python train.py --encoder_arch="vit" --model="image captioner" --dataset="simulated grey scan slices of phantoms with and without marks" --train_examples=61250 --image_size=64 --crop_scale_min=0.8 --horizontal_flip=false --translate=0.12 --tokenizer="word" --vocab_size=25 --encoder_norm="layernorm" --encoder_norm_position="pre" --encoder_activation="swiglu" --encoder_head_dim=16 --encoder_fused_qkv=false --encoder_bias="none" --encoder_qk_norm=true --encoder_parallel_block=false --encoder_moe="expert_choice" --encoder_drop_path=0.1 --encoder_num_experts=32 --encoder_moe_every=1 --encoder_expert_mlp_ratio=0.25 --encoder_experts_per_token=2 --encoder_shared_expert=false --encoder_patch_size=[8, 8] --encoder_conv_stem=true --encoder_layers=6 --encoder_width=256 --encoder_positions="learned" --fusion="prefix" --label_smoothing=0.1 --decoder_width=384 --decoder_layers=10 --decoder_norm="layernorm" --decoder_norm_position="pre" --decoder_activation="gelu" --decoder_mlp_ratio=2 --decoder_head_dim=32 --decoder_fused_qkv=false --decoder_bias="none" --decoder_qk_norm=false --decoder_layer_scale_init=0.01 --decoder_parallel_block=false --decoder_inner_norm=false --decoder_drop_path=0.15 --decoder_positions="learned" --decoder_prefix_bidirectional=false --decoder_connector="linear" --decoder_tie_embeddings=false --residual_init="none" --optimizer="adamw" --learning_rate=0.00082 --beta1=0.9 --beta2=0.999 --eps=1e-08 --ema_decay=0.999 --max_steps=12000 --batch_size=128 --epochs=25.1 --lr_schedule="wsd_sqrt" --decay_fraction=0.4 --final_lr_fraction=0.01 --warmup_steps=2400 --weight_decay=0.1
Rows from block 2 of the image encoder of a small image captioner, named by matrix and row number. Rows with one number within an expert belong to one neuron, the router's apart. Each number is 500 + 25 x the weight over its row's rms, rounded and kept within 0 to 999. All counts start at 0. Numbers have three digits each. After the name is the row's rms in percent of the matrix's.
Before each expert's rows are labels from the 100 images, of 14976, where the router gives the expert most weight on average: "peak on" is the class under the peak. Only what is clearly more common there than usual is listed. The data: simulated grey scan slices of phantoms with and without marks.
# router: router (encoder.blocks.2.mlp.router.weight, 32x256), inputs 0-63
# gate: expert gate (encoder.blocks.2.mlp.gate, 32x64x256), inputs 0-63
# up: expert up (encoder.blocks.2.mlp.up, 32x64x256), inputs 0-63
# down: expert down (encoder.blocks.2.mlp.down, 32x256x64, transposed), outputs 0-63

# expert 22
peak on: soft tissue
router.22 120:479503479498516480534527498503481481559550495513521529477507527507441463478512510493522514498507513465479490496469481471510518474461534491517439500496494464516483487480527507505495487515573497
gate.0 092:521507514497499456484484463530518532556508489500509481471526508465494484483556508543495494548507502504491509468470466506533471502497448460464507494542487482521480464528493482492510495538483480
up.0 101:473519489505544504506494552478500491460505481498495497527472483507496476513429494488498503460530530467471491507478506466490469498483501546524478493474473526521511518490516506533495518495535517
down.0 096:495499468526486504512472531463519527532454512468480475482505472494521540562472470518518439519478508464489511469511526554483547505497511497526492483541452527517524492497537535482466518464537469
gate.1 109:543478503468490495514482502510517496499447485483497507526465460522542513538482516553495480484521505523484552500488509489499491493503505536480503509500493504511471509541508470501494532460524505
up.1 097:510505507514477523460506465461493541523527502490481488489544471544522513519483525478472490536435531486507486494511482516475482494493488465524493496530547510501534521526476489532546484486478487
down.1 103:469473541488489482471452516485547496459505490499543495508533498496500514493502482472422524520467541516476496495472490494531516525518499525489504492510511524502532491457490477456487514508496511
gate.2 101:497509533486488437476519520545521508432511521468505469484459520526485516485499432477528464537456466514490498516519507473527523502492487539497486497489462507494483508504532486449544566499502498
up.2 098:507497476504491523502475526495487488488493479547507529521509481474530522501527519500504516469525494528517495506528472554473499482498514472508552474490510499513529507481500500509466500494474502
down.2 105:476512476494479510500461495548505485467467447520535517480502484516529506516501503499489483519524484480496485512510506499475521494475525513508524446482457474439510520475516462473499471480534502
gate.3 131:489516455515483498560495517502492512530481483540508521478487532486476477453510534532535513445519535512474479522500503535470522468523494512497536490475491475509504528471509510482511489518559467
up.3 142:478518543517497448525496491518489516553493502486508470487523486448470466499492485539489518480498537511514485440502471551527481500471474488464523477533512485538499483480478506544531493499426512
down.3 131:473500479514480449540488519503511485521467505512480483509488449478524468480524536525519488491526508485503509557535499522491520513483510530492465532536494556495532548513509509515501505448535514
gate.4 148:502510483459516474527533513458471481548512511480479514470510499556503490496525491510532475508490498477469511475480510483477529470469505485529477518479529492511464501522513501478576517498565539
up.4 150:525486539513497485543512493488490482529477486494458504500523497491515449517462513567448552473534488495502514490501482522531467507502465520474509500518519492529476490510468483525479462485499509
down.4 134:490511498500437472516494490534469535501457445514515484505515443487539468496516524571531507536525509481492485485514500514477506515522530521509514500503458511517482542515500499503486521483532493
gate.5 069:480441507508504498496499521506534513507486502516490474472533454526534526510525462506502507487492480514496491511534512561526525502456500524484467521514495538508510510521500521506508530434480482
up.5 067:543532505501518480543486485480543487529440487457521486509472513501485461426500481535534497489503516485488543491502500525496477519552500504470519489525497498509505543510526484470503478495519512
down.5 084:521510524471458463489496460555501491520501532488488477499517541502501489501497525493474502452509477473486493506531498493512450489531536432448504538476504474495508490517503481559478497491538493
gate.6 136:504512511515512482514504481492521507571520517484490499475539511502488493490531493520481528497497503478462508468531487517485514479432438476432477472551493486508496522488482501504493480502499491
up.6 134:483467492485497531458469507521486517409473461527547487534484466491512485522449547495476466483525499538519486550488487480488478526539554524524539504460486500479506477522498483471500515508481511
down.6 123:496527526494461489458478503482513482491548523481486452501504572487511538498497456498475502501473497487496525466496499508465528509494531483489532508497525536488523517510553493512557530490516504

# expert 17
peak on: soft tissue
router.17 086:506554554450482504527518485496469484501514479459536502472520526505466515497517481516507532476511478494455530496492514424513500497496515520461512511508487462502503509524508498446488490495538512
gate.0 075:538483530469503506502520482473521484482460499496452505477504539470508487518488500503530498512464505493501496493485478519492521515496510495509497490501497512512507473463503455523559480519480487
up.0 099:490471505506505502521491502505456503512488513501442538495499532503450518534538517486561502532471512498463515448511474484502478510517483543528486479495537512517475481463547481487510502509492496
down.0 093:473495519525534509512484490521488509527510498504507439510498476550536507503505472509457498514459501494459483522517515451503520495449507498483509531541492458479540494505507491495577498522487490
gate.1 082:498495499484493505531488509498505489519489463491499482485494420489493470562490482489466526473504490497502461491531517560489537522504513485517506449482508498465517538500524518455576472487539550
up.1 096:486486523475522490528492511453496465483496502499499496498477450508508443510508477519488499489499487521468442509480526552491554507494510499514512457509525478472531532502507492472580455454526512
down.1 091:548522469546467427526546510500519479494514525503496526456494482511536497491496501518492515510482513487530513581532462528482499527546489549515546499521476482471486478514464496532482502524533513
gate.2 086:490475502496508461513530503497426522557547496479516475534555520550518507470459518468500500476535500516517515492492486507518531483487489504500499477488509486528508483511516495490522515537553458
up.2 092:477497560517479490449491511487464505506491514488545509526529503514489524523434487490543490479511488513460499522462540505489464497537535521529528495503520490484515444514506549475474554504497465
down.2 096:525497455492487530476473483546492483471475461495518492499453536501504514484512498479507488492492494488463520499515522518434463541526506493498505491491482494525495521503513496513521476476472508
gate.3 090:512527534459519542518504529497453492484488495486521518458464533483490514521555481529514527454492479483448527487511547491495466487484479507467528475531495501455496493576495540473541497488521538
up.3 094:516500495549511450450471483520504486538511496503512481536500466515518476491414523490498467529489512553540498493483499513465518491471491494531508501475511532552496518430465485539472519494480449
down.3 108:459486463501537520486493427456470483518527524516522500538498497480439532522461491484484488464517490502467475519496503464508486476480543481535474480497534466505508524519524519478533507534460489
gate.4 119:547478529459490533466490453519505474452485529479502463495491494426491509560506522485483508526470494490527487521507484504496561513471481477495473467541498553481530546513500485560525493518518550
up.4 118:526500476556512502479533500456503564548530483490514493531495552512471485512496427484539470493497531507475535508517488509491509503477529502499509503505523496536494484539494526470525510479495478
down.4 105:515529511504522514553515463509499512515506517496479510506503489549476493501476522512472530508504516531512545495498508491484470499523510496522514502474470484469466451494496477493512507524487529
gate.5 134:501530501489501507521502492515480519508523472478534512455494519489493522470586468525515517512488487478472519477519514455462496519491520509470549499535492489470496521522515536463483492501541518
up.5 141:514490520497529493489492524485518501505493517521471462514493489500484489539441531489512468495488514526543488520492484531524510466502459473522459490473510519532507499484455469502527519516448466
down.5 128:462480506498522529445464489493507508512484507542509492552502516470488502527452511509508506477514499509487484522485518449462464479488552489535480540500484471462520481486487535490522476534469508
gate.6 128:511473507466539516508482506495469486483461501520496496497465493532501532515517491500498470495534521498500460520489461500517516501469498435515490482453495536534491466525461479516535520485492537
up.6 116:501490511471560515511524503466448480480482498458441509518509493531478518518534463541513513489541502455512486545531539528491508476530486484508483513466502465478505463560476505485522489443507522
down.6 111:482488464484543507508473495510480498470458528492454501516505513498559511519447495473500453475510524523484472522495513497497471454481534509499511471434471553518499473502526484499456515494487501

# expert 6
peak on: air
router.6 084:501552503483499510550551507508510493497514545499513486500464501499503465485446513567526489483500475510466518489451525506486517466471482550538524509461512533513511517486515484464506493506547518
gate.0 077:516462489504525474497487519498471518521449477474517513485495474515520536518476491523490517465533515508482500477556471502484507512478456526489492455521506495538473475448498508488466535509500481
up.0 084:471500459495539492508445526497493459485495504497476489470508502484483482487507501507479499486479500491506530513546535510541515499543511542529462474497517493458537495492473518501461481465505523
down.0 084:501508514486461485501511499511507492493487484535499481525524461493500494536509521498493543518501495553507560454511518527486522474521465505484508483504454500497501512500566481497506499530479469
gate.1 104:507482503515502505503432521479540478523435473519532489443480479519507484532492483552520484467494527512481482485489479518482489488493527536482551490481447487468499536501527533486536487485546497
up.1 105:487475528486486515475468495540522523513478510488548438485451509456490492490476502518535497520512481528501495426417490478494528535457488510538528493505465520498467519488530502491545483488463508
down.1 102:494528480517490422507502505477505496468488458491524501471489487518492500501493513516510486442518538506506506515554496537463523519516506521530487466473521519491500521528504490488490491491504493
gate.2 077:499555502533483470486504550493465465519558521487491508546493549530462463442504499475499498485503521443467484515487511492545502497462447526522458481490501497530504509472471533481488509552493492
up.2 081:514550502521466494456521515516517483544545503543492513478485546488476449467533515494495485520492476513526549487457495514542541508479463534484505456522513537515478488441491543516516510509508507
down.2 093:516497503486514510516487503552512532509480498472517489527525511518449519503500531450541519504487531503476463489493484464504533509534491498524469526509491479483487488496474509514498515520508471
gate.3 082:434484504506500526477439509545502504501472482511505439503474514473457531509535506503506538539511523531503467469514521496518504528487500488497533475510460515492509502517516536482522517469519537
up.3 080:516526506490465485455524492492495493487524493518519496464472531434508427500531527504494519521504507481508536499503488523508496533507494461475515476504545521504464494519498501545492483514492511
down.3 090:522471519465505513484495506521506494470481512513447495481478496499516550494519460527505531479511504496512502493512505509488512484505491480498509441490476520542520542506527512498473552512500511
gate.4 119:488505517484537481523490537490525475508465534497467519486462490529492475461547482491510451504478450515490472527507506514486529525491527483505489509436543492516504482540495489462534488495514510
up.4 108:502523540500505476544517497485498493548461561475470504475469513521509462450510476492532470494499470521478516508457522506514532509491528471505487486464571468533518482502467502432491485509488484
down.4 112:533501467497513509520466507517483493469511554471422496562509470511517518522487495434468518508501521476486475519515515499481520491492529506501475467503517535483499497529535531518509492523463506
gate.5 097:493507504498491530479463501498535492499469527482499495496458486529477516500527462524474451508499511528507532509518529550487491569522485446507517493496483554519514549524540536488504529438523546
up.5 097:490460455496498469533428532520529532527468479519483491490512485506479528545515482509511463485493464488460463534552504519515526495472515520503507456509492512482534525465507531424521476485500490
down.5 096:479471504483490484535508490527546527503515511511512499522518471497496470497484504502530497543480491492484513493480513473504522484498520538525507520509428477543501508433495455528534463487511481
gate.6 074:521517523493498492515511545517510499533519486512470493512459521557505501439486482502524543491494506499504520499515494586501497482513468531500491454503487510519493536504489536513504526450506457
up.6 089:472534505540480495478479471503491448486509498510495512521504532514522537504480553470475492535488518485549517520490461470557450448510497479497496511518544509542502508496454482476456459483494471
down.6 096:522501477490482499441528490523484501449489460513558481503497520501530499544515473457508477516483528506519490494512483463520488485439509531539541467502478495505509545476506542524493538500508515

# expert 24
peak on: organ
router.24 078:518500473481522490491526493478452509479535496452462497527518511535493492477524480505496499481496491484467519510475483492467527447498471491525464503502549519505504434535501472450473501468539511
gate.0 102:495504490486487578475483499535533531455520484491514479491493527475525524521483514500492530541522509469491525492485497532435495492552535472508538488509515489497545471489448486485482491522483509
up.0 120:470496511499505482496524457463527497517562531486490523532506518501495486457517463490473516481486493480487512491444528512470527513484461513469506470542533470468497489506493526458499481500422477
down.0 113:512486481520507489471482503547526509475514495473502483498447501502518524513494466529456498502496476473500495505524526555484531521491485575512495449464477488511513478487483508474530538476456505
gate.1 132:492493504512506569467504526478469493500559502559501508473494500477529525507476508477545486496515513478494467473485469527461478484514505479515494493481514501498495507516518498529490508487481467
up.1 114:488513480464503474486468510519516517522435502487570492526515492502465504553504517490472504475500502529492490514545511494537510555523549502538517485514473512466549513486490476470496484468494482
down.1 114:525478492478519549494517448473522491488479501470476540458522468491479530499488520496546469512487484483485494516516495476450499462480510491477504528493541475452504485534466518458486508477520496
gate.2 097:520510530507484490483520517548485477515476484507512511481496472477543519503542505508488459506510506499494539516525472479510449481505503494509486493491515471540483512468507481521476486469596497
up.2 095:522494527498520468486567491490525452507527507533492553532471506482498465468509523444503480494495500498507488494441485450504491487490501536488527504434496498506508494510471486508505451527445445
down.2 098:478464541484476486579486540513456512435550507498499476494515447504508564489504448511477503516508562498489529525492539535478528518468534521500490466476485477529547510494503506437481485494543485
gate.3 129:542479491509520457506504473549493468552482519513493530520482439530490527521550487455518465516440479491528547497480506526511504549479513494531510490501525507503532492496489473484540492513477524
up.3 112:497534527513476520521514509450516525470477472515513455466526466468497476526489494556473496465509496494505491499527475476497491455501485501440537481510500484490487516526491541528467533489582486
down.3 106:484480491464465444534461535517506466494465506467529461512457501513487517522517489512461497508505493489478486476465448500542530508465516539517513475527506519515487532480546502476509513496562518
gate.4 076:524486487520534462484487495484536506512454489454549498524537498469508440498482549460486475512528523500503513513468488481497458520485518523519542538493493473500502499511500464476529466503497476
up.4 074:507536490538525435551525513507525470532443491485466497491506528505461518490512515510516477497521486489485527534524510486492488492496497508498535510519489503503520523486534513483467494489527506
down.4 092:490478523501458463513472493513457508463476542455534470515522517528492504524502501502484510483467500502517481510513515506485510486472497500495517485491484507524524501471491504467495527503512493
gate.5 093:498499480529490515465503505503487470514482492527494520452540483481491513555490492489460515494481492490477453484529484497524466504458504484501493495489482476491506511508489533495473509530527514
up.5 100:529529532448486412504526498541536490469504490484485506528487494497526528492486466488508477499502471524500517493478526494511499475534511504543510479480484533494518480516533507516518514517496533
down.5 102:522507457505490515460500511525501480523489484528495534460497527482503484495458510544523497498528526461555524520533441488506506535507487525516527527486471486499494511468474499508529488486492533
gate.6 078:462516542465509481496523487492511477497441452500513463481509554490495501486535482525514480502469482465454491495521488516525525491497489516517477519539489501508518477458476458439505500471488486
up.6 083:497490462529511531476517522501462515509541499513531514535553474499524528480452505489517528470535537468512498533497530480481495491489513455506500508497503510448472538509540507545490533503516532
down.6 094:486501474452494472435515496492480512516506516503523502515549529485461511536508512532487482474483541513476523514582445491527523526503535501505503512485525436479517472504490524489506490489521528

# expert 21
peak on: organ
router.21 115:507455534517484561501524485478480491466468495489489503537530480468521528510485485488518503523515545540495496525494531519469511475533544488514504515497501477495448462489510501514506524524473485
gate.0 084:477485530471453522485537469523483488493469480473542510519494498503523536537513463536501486517518523516536545503499522454492483529520510494442539527479479503479490475497485459509442566495542513
up.0 086:503515463527535494499498543477478474495526541543466520469497538503499462473483509500512518497519505470503474458495441487523506460480506526526464503482527505545520502530528495484554441501490534
down.0 095:494522512495524481439461557558484502538481499515498518495474492497535541497513443503455497491519502491484495476539502522454501500440513501493552467477509597495513466532505490475486562481533491
gate.1 080:510570487504533478496470482480526501550489454500504497471471495513485504482504492473522466526451439475502510526534465481502503543487487473480509509497471516494497513468452481490497488476547452
up.1 074:475490529509485511496472528468500484505468514487487484494497510519507582496488528509510519471499487492496519513548539519481500478530486525485498519483515501509503486488494510491443544498515473
down.1 084:479524485477533453494496527509524503489489485528525534512506450556489478469514491519491510482499447439488481556507515505507495474528542522517525502478493479494488499504496533488492479506503467
gate.2 080:461484455485514512454511475464518492501464465488565514474504480513444499513453519470479478496476465527457518533504531498525509537510534512556509546503516539490530478513491453466524485486509465
up.2 083:520496500515542481526513521474492484519528489486469508472499568510474492469475468501511532475507524467508537514518513481497493505527465529468489469501509471498502516518490535487488508503508515
down.2 092:502526537516479495489544443495511503527513515536511466500493528510532485482532501514509478459498492530507511506505478511585501502494472518434535525497483476515476474465468494517521481508529501
gate.3 082:516505511515474515493490514511503503471514505480482546530527508480531509480474509495443586519504528528479515541485530461487482502562541527545489485512480484495436491473530545550470487523498479
up.3 088:466482509509522505515510510468459486530512482534496464485496463527481497524537485525546457476494475487525468447512506517515540495455505464493513538485502518499553516524513477471559497470514539
down.3 092:504485477537532468492543542482522467507479527532491493527477503493492431503487473469522494476484524528505491537494475499565494475516472550540470488477513508501516478502538475469523503517539505
gate.4 111:503500487493525449507458532504502485545518510502506501483492496538505495478537488479480495457476485503467483494517464505524504485474507459459496495509516518517556510516471505451508492463505503
up.4 089:501484488510484463523511490540484498497514467486488510485517513547533486496486498504545440505507487496505511508492505468517516495467521505515494459488471486446473529502520543467506491487505526
down.4 093:485484513502475521485537522551487495528513459496493468572496490510495498510469525490515529516474526508510520464525484495514544487536503531523488488495538508475505499505488479507514486513485515
gate.5 132:530491525498484511512511491507521487520508478535457476506511510488524482470497507575535555506523506525496505503497502540495488474538493512476499488516498481558487487492493486548487515514513484
up.5 131:484540483494529459533482509499451481508521489488498511489524518495490520504456493482487519507505513458510474516498456425547500474460479490533481505525505506482494494507511497495495497492509505
down.5 118:495487422537531503503480535479462555501468479523522494446524430511498525518512492478511466506515498532474450528501486503516464517505546481537535465489447533466485508509518497468479518475463491
gate.6 123:533468505517560478526522528480493499519533510499447492511476547518466506499510452478505520441499543484467474504499508493505507425518465520471468452471522522535473496509519543513517492519498518
up.6 117:481529477489437505472485478533491499497511489487538480499525460454554491521524534508479498541480485489573523478515493488541476528482534459509529520569491461460525526496466488492495495503496502
down.6 116:545488474499493472542510493525518521509463464513483486542492472484486494512514454509507488457509470492498477514523480515489505504487500476498523515492487514499478520524514512507541507506503503

# expert 4
peak on: lung or cavity
router.4 070:531506536470491445534473474501542503487451519480528517521478509514508494497482506485488505504541483514477522525542568482474469476512520553491478485474525508471522498492479509468517505497554497
gate.0 102:520476526547513490494520507498477473511481494482522477458508492476521513518534501458487462525449530509514548478497482506523502509461505496467549498514510516495502478522493517515501466523501515
up.0 110:498517501470506531456517482489457528455475512479475521514477533531496489509466487520513491474520558463511495474496531498465477491561497502523479482513547504485492520534499503524486536472510474
down.0 100:549518494530500467459517553525513530455489455509542467498474506482534500497476533511485481486440511531506513466479455542517510540520499511512520483516474504476439520515490490502477498496488439
gate.1 074:536507525501425475536501469505492484538488497479512523473478510500501478481532465516531465547493453485498545550517507476507500500503503532503500551547492472514484468498528483473480480521519482
up.1 076:458549501522536483463493460514487519502497504489485515503539504513467454492531527563572504497510514522501526462481493507495507494522485519508524491450498532555508520494507500510480498497487486
down.1 084:487481509511513453523538493499482538473483463518483502458502484545525447501508501518467482462515493517460481501525532536469491493473493509459494509530490492484490506513509506510502504504522517
gate.2 104:486509484559469494473538503493493494529468503509468480519510499468532496529439537488535513508493509562474500521510495523516500493515502468462538482513524529525494522450524522515557507526463532
up.2 107:511512503510503502508495491460467473554511476521501489484518471519466486514497534520545513507490487531508475461525470497527513480483492498480502564515544498526503515497484476494472482517512484
down.2 092:526472477462514494476496516519513500506483491473510505472507503455499520509526496492516476554485493464519504498519552534466491491456501495534507455483468542486486538481520477507472513477487503
gate.3 117:490520489508474512491502491489525487538480514478503512439514513477524464507487506493533459517486522499494497534500472536497487502470524469509513458484498485497465498499483506515508516479538519
up.3 106:505494511505536524522486529454488518471492503529500486523485499514498479515501525507451564500519507514531501485492462455520491487488494561529508520524477484469525490485519548491466494503460487
down.3 103:511446521481491492464506459557497494466460484496519427538482488524517499508517497444479434460493510528487482519511488527460532546493544496538550526483455492478489468516545459485528489507463509
gate.4 073:449523490488505532453529513475507518498472525514512489468539503491472509530503524488489561507477478518476447489545479518500517484516521487468539528524488512471508523509499501459491540489506506
up.4 084:478523503519505517453480501489477511502514508519529472507508510510483449464537470539514468518475498488501509515503490503485494479479472526493477526500491499455449496514539494483516501462471503
down.4 087:520502445537453528528494510533497515451506484528513522537500529472535498477515502484499486482497494514527500495510511504485543531447533512494498455454513511525504478509436471532513513531479528
gate.5 150:519530454480488519456482470530506487527465519520494514540503507470528514498511505492535533496484481508510534474516471495493458523529485482473465518514548487510530516483493468531494483542488480
up.5 149:500515473464498481494479474535526461529499558495505521493508498505510526485517498473470528510482522441532535492543505486475478484517531488466461512525548456500550501513466492471478481526516491
down.5 127:505543514524551495486525498503499486490477529520532527523482506510482446528473496468491526469510516484547518481535529506482455503512426517503516515521499507483466482510453535479487443535467458
gate.6 092:547524525530533479516546519505507480500460487471458463472478533515498484457478460519519488501474508507488565523537524506487522522501476528496509472534503517467481505513525566479537473505536547
up.6 084:476515478562496492476536505509479471540509520503539467508547495471485508492480478500502512532501474522443484505513508488482493487510553515493514490499487460481501550501515484527526471516497491
down.6 093:477465510526500463529506503489473525525526478499478468505463509491502488495518432442467490479483500516489529498507455498539520519478475505506436507462526497490558494519506472515488520486519524

# expert 11
peak on: organ
router.11 131:533526459447522510497512495509517504490497496533510465480529491459499492528500526526496535497544482445527496513490512510478493494469489469500487479505510484501519541528488482521520496493530522
gate.0 096:496510517508495489533502515548478515487552508506504541523495528528510518468505514474500475489456486511440523488496502479479497512504488535489488507504536509529494484485512491489441527549497482
up.0 091:482482502495455526484469526514499543515452498517497466521467478506502475532490471494512505458487516516536462489518504518532528475490524486554484441471512493508517492509527504471516487499511477
down.0 097:521444503517524474490467503503514501450520529470498494524467501488521509518514480521472480473508493506498509473496523521502539537491476508442492503441486486474555491526521493482438551490539516
gate.1 098:476504515535491507467503566487499521554529521528511502510460533501500533485507488475488490483481517529453512481521504528454482510498529507481492528506485493511529503473513504490492530512459488
up.1 090:551523544479515476524527511491483465473479503462468509500488482508539498504490483498434491521486552474516491531514492473521492494485493480518505493487511562542474435529529484484476519501499524
down.1 093:513474496475525512466481503540461513503515502551490498459475516489484487470514511494494478468513491527471509507476501524517509508541506501525512471464473514471491510500507490487458482510492479
gate.2 106:446493445510462486472525449491518491535492453555507472531506553503522492506506515500563499503469479500508561463493524518477532535495501494471531500523495482520512521497469499526541479509474470
up.2 095:450460448460505538482517472498472508481502450518566486522475549499481495520524479524519523477507498492518510464471510482477506500514489507538505518514482485510573499508475524522516481506486507
down.2 104:497514452502482565498505486492490554497497469533529549486456498483521496502506480470526515468500511467456514497531516489504469518478530485543498500534534465461498534490492528479433503465520474
gate.3 129:475497519539500508477485521515503495515519545487490532518481523504491539479492497451448484515485525502459499487555480519484472487495503482522463518481495532533514472476512492476462525486464465
up.3 086:558482501501507464483512505504478514501509546490504524521506536512508454476539506470501510488510497480456532461504492544462489462513535518482503505486478517536552511485527483517461514481514482
down.3 077:498506504502488478536485485512489490468473504516481487464503530459502508476450475501510498500437492533475492456520479483462474485483475506508562514476500519482490429465496534480480510519497500
gate.4 099:461503480508472560515512484482491525510507494514510518526519486476488490506517529499503496544485481518467553514510511513472492483553481543480491494521492477490522525475490506500468487505476466
up.4 094:526517522514519486511460503496487509488506506488499549502453519517542508493492518514496514454525532545527461478487529461496508487493531487505506485456446488498513491527532506490483528507504538
down.4 110:498489541441503450476493491483449478523551489463495537533508485515523517481475552481492477461525532492531456490492462493525502445520507465458511528519491493537498448498520478469512523482529499
gate.5 076:490455518521491497533481490538464478557504499453532522521532482525537471497484496471489517492494542478459514460502499516460517446485522489496470490509479462523493500513544502473487537492519505
up.5 073:534472510511478462523496503531508528525498498546426537479500462523543487510458535503498488468480515512521476522503499526533527493462505553539494509464469493564505487473491503493551509516483491
down.5 086:490501489503490467543480544486533500515499528505482514549509531558546476524464491480508509504519501471500499554504500461517529505469535492537511504495483478530483490514494465453530468516463504
gate.6 100:464460503522476492484484464519535527515499493509492501525531488541530535464508558472478502521438500520498525502536498471486510487520481515510462553473507493507527500449502499442491500533482482
up.6 089:510450522457498485495517506473486478527472480498497500498467524522505508531531482503488474488485494485497516521482441466567530458482485490476470519468522534525516504504494441486498505487500482
down.6 082:475470504532531496496502509495493515518507487505555471511478520523490489491473527538512549472554483489507457466548497488519486484518503479533503526482510497520506482472507451506445490494485503

# expert 20
peak on: organ; bone
router.20 143:528516465541508461497465500508529518504509473515511505501493465507518460504477523460475505473483493543535531526506491517532524539481481513503536491509478477521512527482500519483491461506453479
gate.0 110:481508478498492519517484525450523520477451478494532484511499492510496487550495499524504497491526487525465517535525493513489549527504514545505522496516466538489520538490502489503503508483507512
up.0 118:525500496479494518519473532505521509552494491533513500482482502462522492526564507503507442532483508486499556493500458529518525516476514485476489480532507520543531517508455468482482506425513511
down.0 109:474464529481482505519501509499506458519503527465497517515490491520477501538524468468516451501481517514422466488490484492517517470492524465501514497459494508494505493506496495489490530532523493
gate.1 071:476549533531520502494488506471507504490534517479529490479492519466471459523463441467478549498497537487513487502491502513546483497508451502485504495553486512505526501488487526479516508490498500
up.1 075:526458465485514495505504508503476488500463493496494529518496486566505513465525513517543449495521422505492499515493485494504506486485526525532492517440523489513471485502497452507478508510502505
down.1 085:505529481564498545491498491501488503493481474490490543461516496498489467484464531499499495514496513519493489520546487486520486491493513510481498491504522463488506468520481528508480442563504422
gate.2 119:482484532500480508495532514487492513547491463496508483536479493462490497513519474529495512479489464537482545462503511527488509526537489513466499517511516556530493513523484451507518495468524504
up.2 121:464499511499490545483518490463503521491446474506517497485475490503511525526469508518486492487525495523447481521508489522477476536517497512492548487502495525490496487496519471498508521499517493
down.2 119:469472525422522527512480543476505504503483544479469527526492484512453547529468453515488498505506505479468497494482522498481536496447489481501527464473503500496536486505533487475515514477522491
gate.3 110:552506459547522526501482508484519504488455499539506521476524483537508496536498541473527491487462493506495517548538468515524514494465523504491504520506501478529521532489465500497515474512487471
up.3 108:470481523509498526478525487514498488516485487493511462499541501423490467535479527499499486504503538551491480479509492486501498492490463502453526452530510481462530482476479484517518507545507484
down.3 113:498472536475467496520458503512447492490468532492532486481455534509503527523491457553447500474520508508532457479511469529489467528507474529495474480490483558489469520468532531513461549465531518
gate.4 115:477521517475502505492519483513474466508507520463524496499491514528525505527502520506491482493508477478506491497499474467490532461467503494503521500480516486452496501525516495499521508526526526
up.4 112:498514471479475500556529511509460470510480524474495523481496480537506512493508494511516463511481494499479504510485475480475453496499540517536484533471503506501481496514504455504499517467542502
down.4 109:475501518485489481478452471480506473486534524496524482470480589492475505506505464515475499510503541487495491505484535507465518476488484528500497441476517477470481503469499518488492522511471482
gate.5 135:470494497479480492518476545467484492544528506470492483453498491510503488509542451497500520504462494476485495491546510515501542498490527488501477507521492520518507543480483498494498516476522505
up.5 104:525459520487494506466530462512488469485468495512481549517505514542514531473471550501533459487526482462520497499522524481484467457511469519521473519440534497490496471498495499508495512511492504
down.5 104:523507496501464499492457493510529497464486492514509486534500510514481511523522469550459533480515540522492486498489500528502510522534470512478508471550470523528532538532545531485484526478508513
gate.6 085:505475479476487524563482520498487489530487490472473489484482531537492494495545439530531462507512479507451530517451504517458532490499493489514490493502499539500502505521532519510470567455498527
up.6 086:514506501472515499497499549506489523533511506547484513505547518491496501475524509499492474466507527489496471462503473564489514476507501467478468491456536489548477492475483501547513492507486490
down.6 086:481501464520489493533514491487451471466488507485510499529515468480511457508510475508477506499544493480500465504485508535473507485532480520486468449514495493493504485462486539524485459486524505